python train.py --encoder_arch="resnet_bottleneck" --model="image VAE" --dataset="rendered landscapes of hills, water and sky" --train_examples=145000 --image_size=64 --crop_scale_min=0.8 --horizontal_flip=true --translate=0.06 --bottleneck="kl" --downsampling_factor=8 --encoder_norm="groupnorm" --encoder_activation="mish" --encoder_weight_standardization=false --encoder_depths=[2, 2, 3, 2] --encoder_kernel_size=3 --encoder_stem="deep" --encoder_avg_pool_shortcut=false --encoder_widths=[192, 288, 432, 640] --loss="l1" --latent_channels=16 --decoder_norm="groupnorm" --decoder_activation="silu" --decoder_weight_standardization=false --decoder_padding_mode="replicate" --decoder_widths=[48, 96, 192, 192] --decoder_blocks_per_level=2 --decoder_block="plain" --decoder_attention=true --decoder_upsampling="pixel_shuffle" --kl_weight=0.1 --init="trunc_normal_002" --residual_init="zero_last" --optimizer="normuon" --muon_scale="match_rms_adamw" --lr=0.0016 --momentum=0.9 --nesterov=true --orthogonalizer="polar_express" --adamw_lr_other_params=0.001 --adaptive_grad_clip=0.02 --steps=8300 --batch_size=128 --epochs=7.3 --lr_schedule="cosine" --final_lr_fraction=0.01 --warmup_steps=410 --weight_decay=0.2 --adamw_weight_decay_other_params=0.01
Rows from block 0 of the decoder, named by matrix and row number. Each number is 128 + 24 x the weight over its row's rms, rounded and kept within 0 to 255. All counts start at 0. Numbers have three digits each. After the name is the row's rms in percent of the matrix's.
# conv: 3x3 conv (decoder.mid.0.conv.weight, 192x192x3x3), inputs 140-149, a 3x3 kernel for each
conv.43 088:127126111058162092124116114115117128119115099147141141098130130129158104142152158141117160151152160103104141133115144115146142168173094133157122107125068133158148156118140115132130130116143136079127141082186126096133132130114125153130108072099153094127154080109131137142
conv.44 095:098111103123133125120147157136127120115066148106104112149150126150135064175104105103097083156135125116127136135132129078159152121151185131156145147218180122146127130170129128141140106134111133156102123129103119124158117146147115177176127167141131142123159105126151128116
conv.45 101:120148135115104138113160100140098119106118132126131139112103129089158144119139156125155136089152102126167101134137134109113134133150130138157076114141083129143101106173119179123167147130104125130104153123121135139127147175133134130126147196115110162141107101119142081121
conv.46 112:137099130146165076142141122153139143112142113113144105116132108145154154131078132122119119130115138135128163136111123148138177160138141126106138132154120140120128112164160134085133131130126089143093140087148125108132142110142112086129120143130130131137111123149125134136
conv.47 086:110123145144147114123118131099121138146075101146151134130131153138129088160122144111118115138106098148111119122125162151184142161125135110068102184128146124138116141143112128169137134150128108125139104155135144132147112146094152180161116086132136142120140138124119118095
conv.48 090:088109110106130126139160156143143139147107108136154121123136161145124188117148142141162139125124078115143098108151138117111131113156127122115087140146102149149127101077109134160159084134140134106132160057153132102108124106102130152105116161109148134110117139146125107120
conv.49 109:130161123117089117126123114133116136138134165108161100109124116124132096121122153117141120145108119110129143154092107129205090107132126113132137135147095085109089132167138112131138141111136124127118094117116137153122119160128137028176144071120121089134123150093104116146
conv.50 100:102138112151169132106120160113116126125111124123096117151137134142067105127159123144156158131136103126121133137126141125137124101129126129110141146180142105135088094108108149200131117127115114140114121142121111082131161140148129219114070120138154109147140104148162135111
conv.51 098:140084153143069151080128094162134114134144144150154163120102169141096161165145171138170143124116152118130096135118073161132127125101095136068099135103096110130158133148135123081128130130122085182103119144109153113120114153115123076121145127090118139100116178138129131129
conv.52 092:128080131114214119127090115147099116141099120150118134137133140130165099113093101135108156108151108126118127135167130141202141149117118097151121153179111105123119140155165121173122122120124157125147069119154159123111134161122087105156153092124126120139158125104113150132
conv.53 086:084134118137183149114119118093110116161139148130162144111129128070058147127180169096116114132141163162140121145171130149136168103119116141153153175145153103113100141162129110175125119138127129076103115152109145137114200132140209162125113107105166124127100083085120110144
conv.54 099:147155115139124125154129116112160136135158128143129149169118082117026114124151119158125160111071153131129116118119126119072127091131100135130104091138130137131123111051107106128130118145129121118123134115117132119105117080094094126101112130097120105137143157159133127135
conv.55 113:127142123131205098128150130118112115148160075120174125096140138106124169099083121120153128064174173108090143109105094153143140109102127125099127124126125121146139117124134160140101161144131147082122129102168156083113119112139176117100135105133112093130132124118106135139
conv.56 117:133116109155156100128145127112086150120095131125126120156144129110092111141123117134056137098178123140119120129182094107157109128135131124184114125169128112157136126106109143142133142152133156127160135127151136111120121127106136214131137148123125193158106095123119139129
conv.57 114:152173132107138117113105129130145144088160139141111143137120152124104140155131177135100122116145170138111145118157126129133146075102092160150136080145130125137127137132148149086159133101108143131139124128127130117124159169124133074171113096125136112150175071158148144142
conv.58 102:127095126127159154153139121136131123142119163135162146110159138165080063111094162121143116132134165147127136142129101173031145112090122127111106155100169144146118122110131086119147128150110131156145127151134136159122146080116158181147125145129133159119106114144111105126
conv.59 119:144123111170044036117177136124107134130130120126115123113091128142148070102129136116114130133082118137144106128137141151161076101146127108148122127100073130147130114149123169101138110120132152158128165146164118090136145143139144139163085145156138135133102102155128147119
conv.60 111:100135135123149080124217103126124132140085140143119136131174128108170094112233122126141123140073136141165120123142130121127122101182131133123116099200069132136127138119118121190146108120111129114137159143136102157134138121115122140149099094145142124134135106163155040146
conv.61 095:118101139099092131147154119130088120115093134112086122093096157141122112114141101095130123094186126130148143135092148121158147155129117084099091104114104156108127136180150118063102152132113102168101129145136121133127133157135149149093128127110127151135166120121160114133
conv.62 105:149118122099150112115137109143140132158146150147166135129137142099137132108143136150123112176160151150121123149172129113192121113160114145118109148169080138181136119098137087155113116140122111103120125098145125100103127171112130172129130122120148142121136137110144145130
conv.63 106:116105150154118117120116133147126128138091094120128137133088138135159127162200132134118098147162135128088133153132134144110123084118098126155161085078138123097124143207156157154110121102112101122113148229134117148116180149172097178109104089152117135106106123132122145121
conv.64 093:153129101108094108124149155146105160141135107152104145147067110118094129138119139143111168133222130115118137089054103144080118159143135107157147137118158127137114100124109128103118105145098114155152117160136103113123097078098106178104112112161111121147140111164142129128
conv.65 090:159169125124042171142121095105156151118082153122143124118132139176105184095203120117118163111112139114152144152150126136103137164192154124138109149118158115124115126064123128193104129097129160128127115138091138112119130077125126112106144147111113126121115176123145139133
conv.66 100:139103115099148088101139131126112145165089097094097078100119086131160149153135145148101147174070146128111119131164118119182131120117113131130113140111071121160152133107147098185099134143124154067152117115174126091138135103148096149145137131162145099134113110104123152146
conv.67 099:118132129179043172151126121147143122160096142145100110129096135101079119161161098141141120156130149113132116145102107160189191139087095146123148177156150151123157096126092148056158139143136086141127121156096104135153087136111156168163128151147124166130127177110142121131
conv.68 088:114136139155156099132141104106086111134077119164159155131128101155144120155123156137161125098083141122151124092136120156120124183178131132139147141111095145154155120131092153152125146111138095092137111160115102101089125145133157171142163126146139139124105066143106097115
conv.69 089:115180096134126101113161146125122116095119108176133136113111165121153164109144133164104127121104112123148153087094091117109086146136119148173093154202111107111140097142134100129138147115113151105151101142117121148135084152162116106148134113120162122136136076149166116147
conv.70 094:109166132161111114149108139144158113155145151109126119110164109121150104139123117106142120094148169102123107152166088170200108147148102162154152138143124135182127132139129125077152134129164138111138102129134153105131137141116135018163118107136134125139107155097137145103
conv.71 099:109157113131168113133085130134128128132196121093116104113101110144088142155111177158124142104128100110134129090135135095073137146084154124156122144178191128086126115102106099117132161143130134124126114132116125161145125077149096060115144136166130133136120148156106087137
conv.72 093:140093106182106116108114130119124125154092154125107136110134128157191092138093121132143136147085128133156163150125170131165059127139138143117174170105130111091116149170117138100120109133100121127115099097132129115153168165164159087123121173101111153155157172157131117129
conv.73 100:122115128129099158147120142143143137126080107172121120130128136130114126127168137157135137144122143119151089132124176115064160107146152124112138096095106138114138116080114106143120113117107108155108113149141141140131128126158114178167109144108146132152122137116109116101
conv.74 100:143134133153060149102127114099135131102169121120139094154090129146117188137148148093172149133089152110131115167121152166119111121086095132113119088085112058107123137147151141066114128116119117148137149107114124120102149135134125067091120126099127158106106156114157152119
conv.75 098:122138130129110095168120155127120116080140129128196096110147152115073150129073143117129104080147138104123142169171149123081159148071172116127127154094136088126142149118110113082148123092084142125135090092112146144098159156108122102111105097111126127131143142098113153136
conv.76 105:132137113149130118119167100130130157117144102105132118149147130131146135104116131106139160132133136103083150113151099103115124144121100139119142118122125171129139108093125134146122120160118123136143177099157133120134148115119138200106129096122121108109113078143155137136
conv.77 113:134132109116199118131147125148100144152158141127096151124161121119181107151154119128096126130119119106115112132120138124113121115105103120169105131069097141137137143133127124130093113136134156104145114132102113168132134089102094177107117137128137112120170109139112127117
conv.78 106:125113123151045115143101136157155097107067123135124110107157148158094169125096119157163147153108168133169140143216191124112115130092156165136150142151123135138145136094098164132135138095133117076104105163105106138099194152193138096147146170144125133125130156097135156170
conv.79 098:131135139118055153143121117145153134126181098171102162085060147116102105153144123139128120104189119127125122146107136109111111114111084139174155130155158134089092112133112124087123143116113160166139127122114111149170149160155103119120108096113110139138125127138127156134
conv.80 082:116124111158187096121164137147125127118119112112115109140157108121186118085175136143121128147108142097110124169173142182195158089164122143149129164240130109154096147123146120225155108146137143085140107070146125087143144144138143207160137100147155142152133112141124092112
conv.81 118:133127132122156114111100141136147138128108175140145160111108140116139080091086096128127138118158127115136168099089111101135142096147125098132135099186148113175104124168114124110122136073129121165119120111117137102140117133124110122129113062139122112121137080142155106130
conv.82 084:143149142130053108121146140137154130109049098114116120150126165087125137106129122126126127119164116145154138106140129077069060149117163154123159121079090149135129123126116144109143118134136109159112143197125115139136129093152144148117148154147105138132130134124119102121
conv.83 102:146148101133139199133098139128135126121190160154121132127133169125172163149150156131172124099151084110097127141109134162118158110110083128109108107116141127113129086134108145103096127130113105147136142096114125110153116114169141100084091122099127138119147170146101147143
conv.84 109:133118147141160089118127127142130136150094124132159123126122085137205114136052113119148120131181111134115142126149068124168123143113141099135119166161128118170155111181117124048126143159140115135113112107120118153128109130096121117091152126175124143094156110119114136142
conv.85 100:131118142107172097115092132133124103139191079122143124124097131100115188161159158111149119106178145114119137132124110133116139096102105153136118130174119124092147126128146122109138156083130137153124115115135115134110133144150104064142153065132135123112136106132104159127
conv.86 084:137097152161107165112146108109141139124116130130142160130120141109109130130147152126124096148114115138102140106076140142157140102106112081068127094038125124138096155147145140093124108155138136133141129135113131147137096094111153163134109118143126127101086173157123127127
conv.87 090:124121131177122110101163136113100128135201143137131148164119130126121078108145112096105119161080158157100130109099092168146105085160112122131121168161114158177128113156120141107133118123129123116100135100124133110161141112110149119132100131147118123104137087173161102129
conv.88 099:112136130121108095127122119173164160132065125136115100081142094097147093116184145139097112133235110106125093120120120132150125117154123124160114135156124116089138151184147145174133134102150137159122129178147119153125132128124163188132146143138087121132121098144127135124
conv.89 093:117131116174210109119108133122086137105163117125128110153153117135114112109106148146116138137092101107133111141151167105132168091101147120158143107122109093106115117121143098136121152090122108059148136091172154122141111158152118102126136095122136111145117084120108143134
conv.90 114:113071135184038119140133131132130134174120123137112124129112157130139145135143136126156136120142106122124136142134165164187100120150141153090143199069115122146113155122157131133126129111143123083131119175113121119114141155165153191108118128140122155116060183134122129112
conv.91 094:114113123134152122091155103106082099107134143160162193135085117142139145120111109123117108132184129156118124152139140121061150086093097123125108071108101089119118140148177144107118092142111149165137151145150118107124139118158127142081076102113124147138115038067129128154
conv.92 100:136131131096214124138143136104126096148101137123126118135146112100142140115126117104091105107195117132118106133211123098114084192137109127179126129136098099143141123084147131161130143139153144162160124172131123109133145107149124158105150114135126137139143078122108129147
conv.93 093:132125134138188143113131106124126158163084113128130135117141135134253125142145116147097135115152058145154157107105125122255109107124124104150092185177068128125146114132113146144165123143120167130133105118168118131113114140120145156125127135129122117123145100104134103158
conv.94 094:150146139145116175166052114100106095129163122122084140109097118124080102131161117100116122090110098108160137110089100134110157114129134145082148168128181139057144125133171131141129143062154143160152112150107099158104147128140145142101140129150116096101091175159114139121
conv.95 089:162130142129111122151147126104095098115075104136165136109118104110177114137150095123083110131126130145137144169125132179095101138152115120114090071109099081119097137173144167154152105073104182126156159135125164127152167138098148145146121128091112136120126111124074100116
conv.96 098:110122134146080146111136111153137152142151104114127125143086132103094098117147138138141125118202148150096115117120128153191117130142166123129151163153134120138159135136118115135141131128118158168136112076127123161160105144121166157174133100131143138146132140172098130167
conv.97 095:144134126152147131123097147152110130137125127114102108142143081141103130115105091131101148115144125139144141114158149104149152119118149124154129159200169125120133129100122102253121135117127138066141091130150135149121138144149107207111131096144119124133104154139136127120
conv.98 086:129126123114119116138104126138111114125123152102119163145088154118106134112119146105121134108192141126129132177111168155076150158163153159159115119127118140113102105140114135113164156136133142153120152132105101119109120163151138205127130164124136157148120085166116129118
conv.99 115:132121133067134146144131129123141126151166144110127115099088142052036156162130140142132151111192124141115129105143141084088166156141111157144159136199151108087116129122116138117152122110137127120112103114107147130141128135138174085128173120124128133132144138105120098161
conv.100 081:134139141082107113115106101151145145121115107117131140104114132124124121162123172167120112116140109135137119123078124116047141149152096144126131117104103129120130128156150114094143149139127080124145153099174166113155164136118167061097180176099130090116126136149116145133
conv.101 088:138164126135037144138126117083110104090155117115108110143135135130027166141127126075147093133162124092116099134117143135120156130164145130102155123148116141151125193120157127106140115147159162144132144074117141134147158106162143163129134145113118146155124172130142154113
conv.102 098:117101124123058064126145143104132155075148104125123138157063118146164185132124159130132119098153138133119147103073129137126117152137168145157166125097085133112106133126122142085177128100117131156121102161158135132135108092133123097151132139133096169106132110139107125140
conv.103 111:100113141127175115107156126115142106167102146135153127093127142119229177133101144126117120118114089122120103125137126146163143133114129138126121120056087119131114174178139152023142138142131110135116141175122141103132128124122134073138125163115120120121142109102133125139
conv.104 097:117149134139104139150125106121124123170111120163120110142150125105095114137175148137128148131058121153184121104123118134191121165132122129120127151152103119141163110079125083177121140121135139082150114123166121122130129074115127114159165141146122097125146224155122096131
conv.105 098:126169133165110144121158093147161139157114166131166118142130121161126146116119118122144106118055151106137119150178139137100139139142140132079124140100112112126140129117124132108104142122109118157130128111101127137135133107105134073146142166112155159128111154106110120142
conv.106 102:128113150143133103128133124154127171133117120109115124121111119113198085170092112125100109133171139132140126116084112104120060132094149128122134140124112105103117109162129111067144119121117138120123121156127144127121106143140064110118133137132109105114147094126127129132
conv.107 096:139117133121092118126146113099120099122131170100137128175127133158114109167156180121145130117105142139100131094079115134135125121161100100147136100131143106129125141108124132121100118146145101135113119089144106133137066117132104154108104155159090131114122144162133090113
conv.108 090:139099150153128132126106110172151152128122144155134161099113127132169122148125163155157153104064139142140115127123092110136059090099111122076122137137107122124126128120123134090115098118114100111107100181125108144140119122108113092111091114131122118127128145097152131144
conv.109 097:131129098133118135141138128154130151142086101164140145128096134126176149143110133125095102113172128160122135149097107112139127145127135121163122140130117111127099114202193117122147115166130169184147139113166116115135125140139144157135104115120086127104119082104130104122
conv.110 110:133157146130151123145157116122172139123125149136123126157141145137167128125173143143131130145126151145148115148093143131093157142123101096087115136154173150126137118144108127101113116100114141171122124170092125130142136118129113128079101138117109090110134136159141128124
conv.111 089:176149152117145097130117152116092098124049154125138152141131089136211094134091154109116101133132096134125147136110104087105114163152151105133134120080121146146143100148084135121110121108091138175142119127118123074109127140119115112118135118127118139135157120107160155130
conv.112 089:118151093102151128120103158128158142122155138132156115122156129165103151153109113110107120120143118130173125126149085112053117125106108097121134141204144143133113143111141122159116135137113149158149106135083105126090143116090127094137145113103138077104100148110116135117
conv.113 092:132179129145130130127063145154132147121153123132115124093083100198126161134120148137098103161140121147141123115118136165108159146127138152174147131082143127101143097129119100150103129113128120143116128177139116121151150134149124137128098154109106126126126093164139157106
conv.114 093:093144125157096068105140126098124095132122123133140124145118153088057069094111135130141143153080170141123133144114128127162056117140118137127128157116082101151137155142120135091126109115115132111123114127152129113122129178134129094175146149137142136161107124138114112143
conv.115 105:133163132151069129108126100133131147116117110125128117136138121093104107144155159097159116135137161101134124135156111118141092126137109118137124169149116101076114139125117112148126128099131153140152119059162155149115139146078122153129137111121119123094115177143171142132
conv.116 099:103131142149199109112090113108093114143121112098141132120177103144184138109094133128142132143024084156125149140156111152199157145110113120102134160131118124103103155168150101147111112116149143091125122119156124135133148170140120070123148107142109119121137155146131125117
conv.117 110:146095134123098168130106132153153139120104119163103110152118148122120145121195141144116127129109128157178128159120133126114151109194118126109110095113139172188092138115137116180106085124144130142110161133115116116129119148116104172118110124127122127086098179121110136119
conv.118 098:157128145143061140135181133139142138128112159110132130117119143136195105115136095152168140106107144139137134126127121137170142160171146113092122161137168143158123103158128131068143106125107127148123134075094150109156109134130166124159116154125119115151150131140145102112
conv.119 102:162134124137130175137086141139153118138135103116134131114146148082047156160111150099128107122181097088175144108142162106103134125091126092126094124161156136132163115120105127134120146116113129162115118165092128122108111139122142109095136152113110143091108199131121146133
conv.120 107:153092135150186123133109128128120146150154075135122157161085113077176131131131128133081155099118115155098120129082081135186142117102100129112137123090141119077125135158138156093122097124150147148119123124111143116103096127119092134113123132127113133140145125145123097117
conv.121 093:109153100112054108106151139147148126153143114136113136145094124116080138118149132111140150130160166113116128139121164058069076110165106125144131129142118123146136130140116128151135105142121109111102118116114144127140132095106134113115114146108140145123141124161117095097
conv.122 112:125122120173109129134130104105162146098163112124117127168101200123055145133139137092114140143194167115120099113109142148087126141099137126089124112150154141156163092114122148133123147138119084143117142156092133126121123091148135197096111146132127173117111092117132140120
conv.123 083:123119115143215155135085122120112091148162160127136145139150123148146128145115116143102115130100087152134148127119122137127129181134123167151155108157172145108134129099097140150149143144112116125141116074075158110118156146146110095125127124113135133120120142142118112106
conv.124 102:139129135136228126127103121168117150108137129120135139101157120141224141121078173155122121114137100111104124111175076138206138150128142124144108121114106108123136122104107088080141169140127152118154115101168127144126099136136126063139172121131092127141122073134142134152
conv.125 091:172165124166135141130126134146144121149153111173112139130142105122148119152114150143134149124140123105129127148163108174206144138166125163174121144134157142142137115082140129113116133122117133115153124031143141126136149140111178177093128114112094115126113120146146143133
conv.126 092:157124118119217124126108131100088127107178131129137127116115112105058097139083137096099112128132177138127120090115131148150196151109142080133108086173117146148161138145169140175134113139120126120135145083158136131111117134113139153165147112155089119112152096117118140149
conv.127 090:140142109135174034124129133119119107119152118104112121130171120135167110114121131155116149136080136132116172144165142115137089148162149125117091154179145133145153153117107152172112146153101103108133125151143133109123127128128163106152151133169134136171137106142122132124
conv.128 089:126125154133072145123189146110137115157162150161145150122075129112125145122125118119108123132126123133120128140155156135157155106110110134123130169170150150149149127119149139046131148203135128119135115122129131134144139118136126126145110146105132130138128102110089117125
conv.129 092:129152122130173119143135131135165146113145117119104115081126135159153116146143130151161163145059174123104102123135127089088115112128125182144149074071110132113117107091087154178117136164124118128113166154148094130139147120129137125159145180152137131133103142160134125125
conv.130 090:136135092119139094127140134145129096135097111108118112113162142172149131114127153121109095122109121128130120083113118152162129125140164108109104138085129148169168112102137112186107122140151138095101157153176089142125091077133110209121112120136129154147127128139147132111
conv.131 103:109133142107188130099164117177121141146105171144123158111136113065162118100147111142144104119103100144116132103099119086170115109182129128169156137152097138123118142156112107122104113146114158105147124082155157115166119133112097106095153099150130124128190150145132105121
conv.132 092:141112173106062147126185146165153150153101165134142102107070112101078123098122145131140122124127136139128099104102103082043105093094147106111168082124075124116117110096079136143153144147115127144142147140130135136118077139083107168126088120126121153087131137102104093129
conv.133 110:145160107122148101121093125135102083135158157142142128118123134117098156142094137103172110112109130126094101120121153109031208101114149125152151090101138091135114125118132145126122149168113125172118136070135142111152127074154122154138140147116103131147123116131144149147
conv.134 101:121136102106084174136115111152173154134131146154135135140082143136067104131167137167091127149181108112172133128097158125089108137173119123144117142148168156131122095109158110157153143093129125160131079135118104102163076112147136143153154151143129136128117102107144172135
conv.135 096:133091112124255160109102120129116120119101144116134107136142133149180145130091100129112121129066147126118125133148108134092165138118137133144098137115144126152139147143143122156104123144119110106089125119098145134108136145132108129143124137114132125134151153111136128129
conv.136 112:124155126088070188103148133130148125103124127161105143129144156066056180129159141135138126109085156120127127141129117108073147119146107052115091028165120113178125152140122111085120118153140129117122205075128135081127146152140113105118119150075124120140171161127161121119
conv.137 089:144104122151173158138099112163144149106131153149136155112122106126129139133142163143120112105129107125131093156102117150160208128081099165115126158163150147071093118107119143122100118136122140138090116139117121159168115154117138108116117095101144129117158108121126143128
conv.138 092:136123125127114145114199137131114114173097161122162120123129114120137138113157115156124117180091116130116124159129098120178124095127142121101152162167132134139135110141135094146120121173122118138149101114127137131149125153108139143131116121124138122153122157106118113127
conv.139 086:127095119110190147139149134155135153162177186111125104134136123109052110173118136131111131092099112114115129147144128137136166117133145103138130115194146106154110168095137114164112136123123130114129132096153146118135126130127109187141135126093148137123135146139113125138
conv.140 109:165115105172128157132136118094139152145143148122121090143149163124079150144136105124149130091088146139116118141105157177128170136105121170084159102116128127107125117092134146095104116138117134162119097157137145108136144110144119091178126141149144101137115104065111135145
conv.141 114:150109131116155103144127118132119150111198088114086105146111145158028175131124120144092133134136148112125139128141106125116176139149138136138136123146114114158154109049155118160114179147123118108120093149143111138134137098143138178111154132139141135114110117146140138158
conv.142 094:138081136119111141160128154132109133082141107111109133152145138135104121144125140111129106074168157129091125128120110095120138137148145117101096128112138114139137163129165116083124143130127127119112120151127140158149154206112113166138109130116142124107174093085133139160
conv.143 121:141182121145076139129128130145155126137117127137158143113102133143041111132128125102197104140121171107126115131089141138078124100118128107098131141109133103131130105151148131161106116145144110142105132145120134115144116087119129174111121137132107120105080159124126115110
conv.144 102:157111154144215098128121127137090151113177094133105140113133134119225126126096127109141120113124132113123133103125164133168168144103108147148136109124129137106135148159127136078128122112099152137133167108141106153100118124141126113164098118140128130117148094146135111123
conv.145 121:105166152147068163140092125120148131127140149117122132107097137142091129123159131126159126103076120128159142122086116131138106131115153107116136139096114160113132108142114132207138131110120136122155121184124121146126136112124116097168108120148128104120106168104121135153
conv.146 094:108118153128159147127152126140138141126165113150143141130109097168162157112139130146140135112029140138107132117123095123176150100139132141075113150127113124169132140113142112094082109146119143097132122066162118092121139104106116091128117118132130095098156142116127141128
conv.147 083:086111119080093106174127164116133155114104099124127124112095147151162156191182166122112112109129117124133122115098109138131141171150157146168152118105108179159187112128126121160152154136106117153125117157113104138142123111119150138161184162164106116116167170132092119086
conv.148 100:175121134160152139108134118152157143144120142120119121131102100160154150125099096134135126156120155149106116132105119150122143106098113139104088167143114129128146067074106135127114095168133134146152115094139146136157073081086128176140094114125145143126123104098155117154
conv.149 090:115117117111083122139097149094117086103094141117150131148151181168095098137077128125149098109139135125142133111106149124060140122117164158132147172106130159126150152163142129106118121082157124147122118157108127155131139134162111118173100120128138114116137120111114132131
conv.150 093:145102137157135139116153120137074133156159107124134100142141140126131135141109141114147096151152139133111137108160135104125092149102164118108100167114094118118099162121118112125132091125120114134159135089139130143153160112114111126098137116137116140108105165123130096137
conv.151 096:118130123138135111155115138138149127150128119113109120126084077114010111147144098118098115158172163141120135139167114101094120121086107143211126154142110137125156153076167096161098120124140140130162092171106147137120139109130125116135145127124141117128149145132117120139
conv.152 100:136063132133125158162077141148142126141184135151166166106136154158099145142130140137110112138138128150083157147140098126065151190110146146131136137062177118076119126111166098170138134076123145099136089169113107139095126121153119123152138109158127124107108116094109140128
conv.153 091:121107129130123126135144129107129154114102113081154119126099108122106124135135124123140124091107172090137131170082101133107117131132111128075126138109113116130143141088115161144114149092130158108127154158108135112124123138074167203069158131101139113138124162148115125124
conv.154 090:137111136128141104099141143089141126148131132124133115117109139092155136134101133138144143140175117125119109081124120044082128122116136118138158115079119145110139120099121122032149158119157132177124100178115092140132090054111091012172154119145140135136115099156117112100
conv.155 095:132125130133167096145130134124103128141082100114122121132147168159158158125117113135143151139139127107159149152113122145050086152104151149131113149039088145133131140153101128175129101096127139134114115173151119117128132142089124157061130098114100165137096136142153114129
conv.156 104:134156146133111106144173108142142113136109134134111140109136103135195080156174154136137123105075086122139099120137107108124080120156122095173132132134110102132053132104112112114144106162129132128166122108126119155124080059122131124124129138150116111133137175131162095112
conv.157 104:116089139127184123134074120115106138133176119128133128160167165119134144125065106139122126121148179126108091148168141145133137147136084122113111108197145128134131128141139122083128107156144145087142121058135141112154123116133110171104114178119158139111116097116134120125
conv.158 085:109153122112148128158164136127155119148105148144160170120169088153143142110104108129131130152093143111130093087131112117141144136125140114125168137147103161192176150161143135172116104105126118139180105148116116127121130084154135114131127109140123111130128152117134112130
conv.159 101:114161126101142151131175136136155123113109117139133128165147183119113142126159122138125114132138090146117138139152185154097125120163131142175141096098170156083113136102115158111104100127124096098146144095110105100105144133145149159089138147124147122134111143158127137136
conv.160 098:088112129110110135137114129140135134109100125128082141166186136154089090095149111096152126152125094080126131155152124129136120117151149160110133131134106111115091120081101135159102153150152103065135135108154157126123104108109149110127124144155155133125121181165115140122
conv.161 103:093124109152174085120142147131151153138168151121157113168079148125160090110093103130103167118134119127134137143092119120152105127107103124102123147138116135105140134155126117079130138133149116137114072160111132125103106176101122137178139128136125121119162084129135130118
conv.162 102:118144115144162129127068126123150105108117151142133116130129142144132171122080123130099141130115132161152152121122102113077117120063099146133115134089106085096098161162168110092080131113126143150137128124143123130107145135138094061104109113133142139159110095107116174155
conv.163 093:172101100164037132125153114138167148132108112124124138124122165124128143137163103135113127125113148119147120101089132159105091173175130179071133124071109134172157132116129155125126149122130111167093141164106116140116119091131141154141117152119107125131106179130135120110
conv.164 088:096146118159141130119108103130151134129110131115117137137149136106168137130148133154118148149128105129133145157189146166129090122087124128157113148105169129074101088132088172144178128083154162151116162183105140161158083114104128088147145112157130146156106119140153151125
conv.165 101:156139120125079145117147139123148143121135147129114089101077132163041132119139123119150133160074144131144119127115149148027135125096123179122155124115120156113115144146123117147135130094128127142096152172119124188117132149145120116132106106140115124109156151149121108104
conv.166 100:130116152114060109138093146139181140149076124125127145125131111139027145104083131119131123147155112131151148129149101097142114131117157132073153172163141150127119106076142096134163120112137166118144112136153136095116100098138119135138120111122134128106137154118149150126
conv.167 101:161118095145151107127152132125143145091108115130127145174130141130120121126206114100107112090129105096104117131091184155138155151180115097115137139123115108131113119123135144206110144118129163124150136116126145103138128120107132224088127139121087123133158158153130105101
conv.168 107:146134105123217128120137117124105134127160105129115141116125099113136159131146144125109165142155114115112140128081130094130212148124148126150127123147149138095117137161132107179113104132119143133118139087159126114118116122114112183105131110109093110109159088127140165144
conv.169 098:116138122093107122141157126138103116141112100125101124136095109188202145110182115122142117128156118135125134115107123139100140131161137149165148064120101141166157156129162126171144169154133113127111151118161115103132144099124107171148141148176118141124130145117106143119
conv.170 102:106132135127126150097149146149131126099122113127131082128121117126077135131131141147126123157145123158135120123132115130136186115134149121099097123167097114103107112108120140155173098117128085139115153104147120106154080132115148124175090095148153129114139077115125101105
conv.171 099:122097099116220092123175137121104125119152119114124139140127123119216121133135112156070148107155125141080128111097111139162127141159114113139124124115144130143092139161165132094126129162132162113138128144119162119136138129155097134110125106153129106127138051127136108099
conv.172 101:135106116130095141124115119153104122111164110114136127165134144108029140126098140107154142142074182128122117108139134124100161132110138140110139113165136120144133112078130131125135115119129130060125142055146127125148106118106130144117103128131132132156138195135144146117
conv.173 108:125088093112124156114098122124108103133155101144092149159183156128135105129141122112140129127161089104108138127138161106096130117097103117088130102096179118121100148131135125073136123188136111123123118181123138139122124127162124102122103136161137135121147179105156160112
conv.174 100:129160102136197124139087125120145136103171152100122126128145123100097073128089150104106142136129133117146130106068075155088106155101161133126122105114158138093111114127141134114082141129152106146116128150123133141125109166097104074108153083131115132113115145131130159139
conv.175 110:133101159112106154115123085136136058156092130128115137079145145105144100130134110130225123118096114092128114120194126110126106149149132128067114156136152151157095207093138160087163137134148137138115156123097130121139136163125140123169133120135145090114115149114152125118
conv.176 131:113091151117077157113142125117133146094086168122109122137125098152168099131130115124108119177117067125104126116159118092119109151124125125137146112123161110105112125142149126072182104141121131137131171089088092129147125155149112137110113181099149149125117115141135147118
conv.177 097:091107140136135134117082127126138142131132130130092138162170134081065113149123158137154137141132134100159146128142139115095115143079149108083149125123111122086137124114122105143161126164127075101117116184109138170103129157118117130163115145131176123151124145114123106120
conv.178 095:107140127092034180114126129085145118132096155120104140117148134125145128141122107108141122139102102115114139137106146111131138102147122126119140117031146130140110132163131155074126125136128127117122160133118109133125133124169135107123118175126119138118094162148141132133
conv.179 089:122129133099063139138165119152137150108141128144156133112128127124088125122123121156144126148189097127162116111107103117164175120165132134127125142245143133141124114119110116112158114113124095121104135113094096147117096113105148157128110087106141115123122095137145090129
conv.180 119:150081150126087170122117155123116112114132139129131136129118117111122160101101094113127106145144148133128129124126129133060207151157130139097128116126195122121129136127170153077145122129126116199126129129074130143136137117140149180095126185110140177109132135147120126106
conv.181 115:125184111116132107130172137120158102094118171112132132129166110145150095110098124114144109149103159128134146132147123092104128115126119146159113116161114135153113127123107135148147141148132152142121129121154128155132159158128144088164113137140107085137130089138126124129
conv.182 098:111160130115109136187118166117148106113136166130133113138105098166046175155138163104132100100127107109147131162105126168110141173158155116117140096080164153098127128113142151221163143063104112162140089177103145143147150140131154136148131095111116110122110150124101136133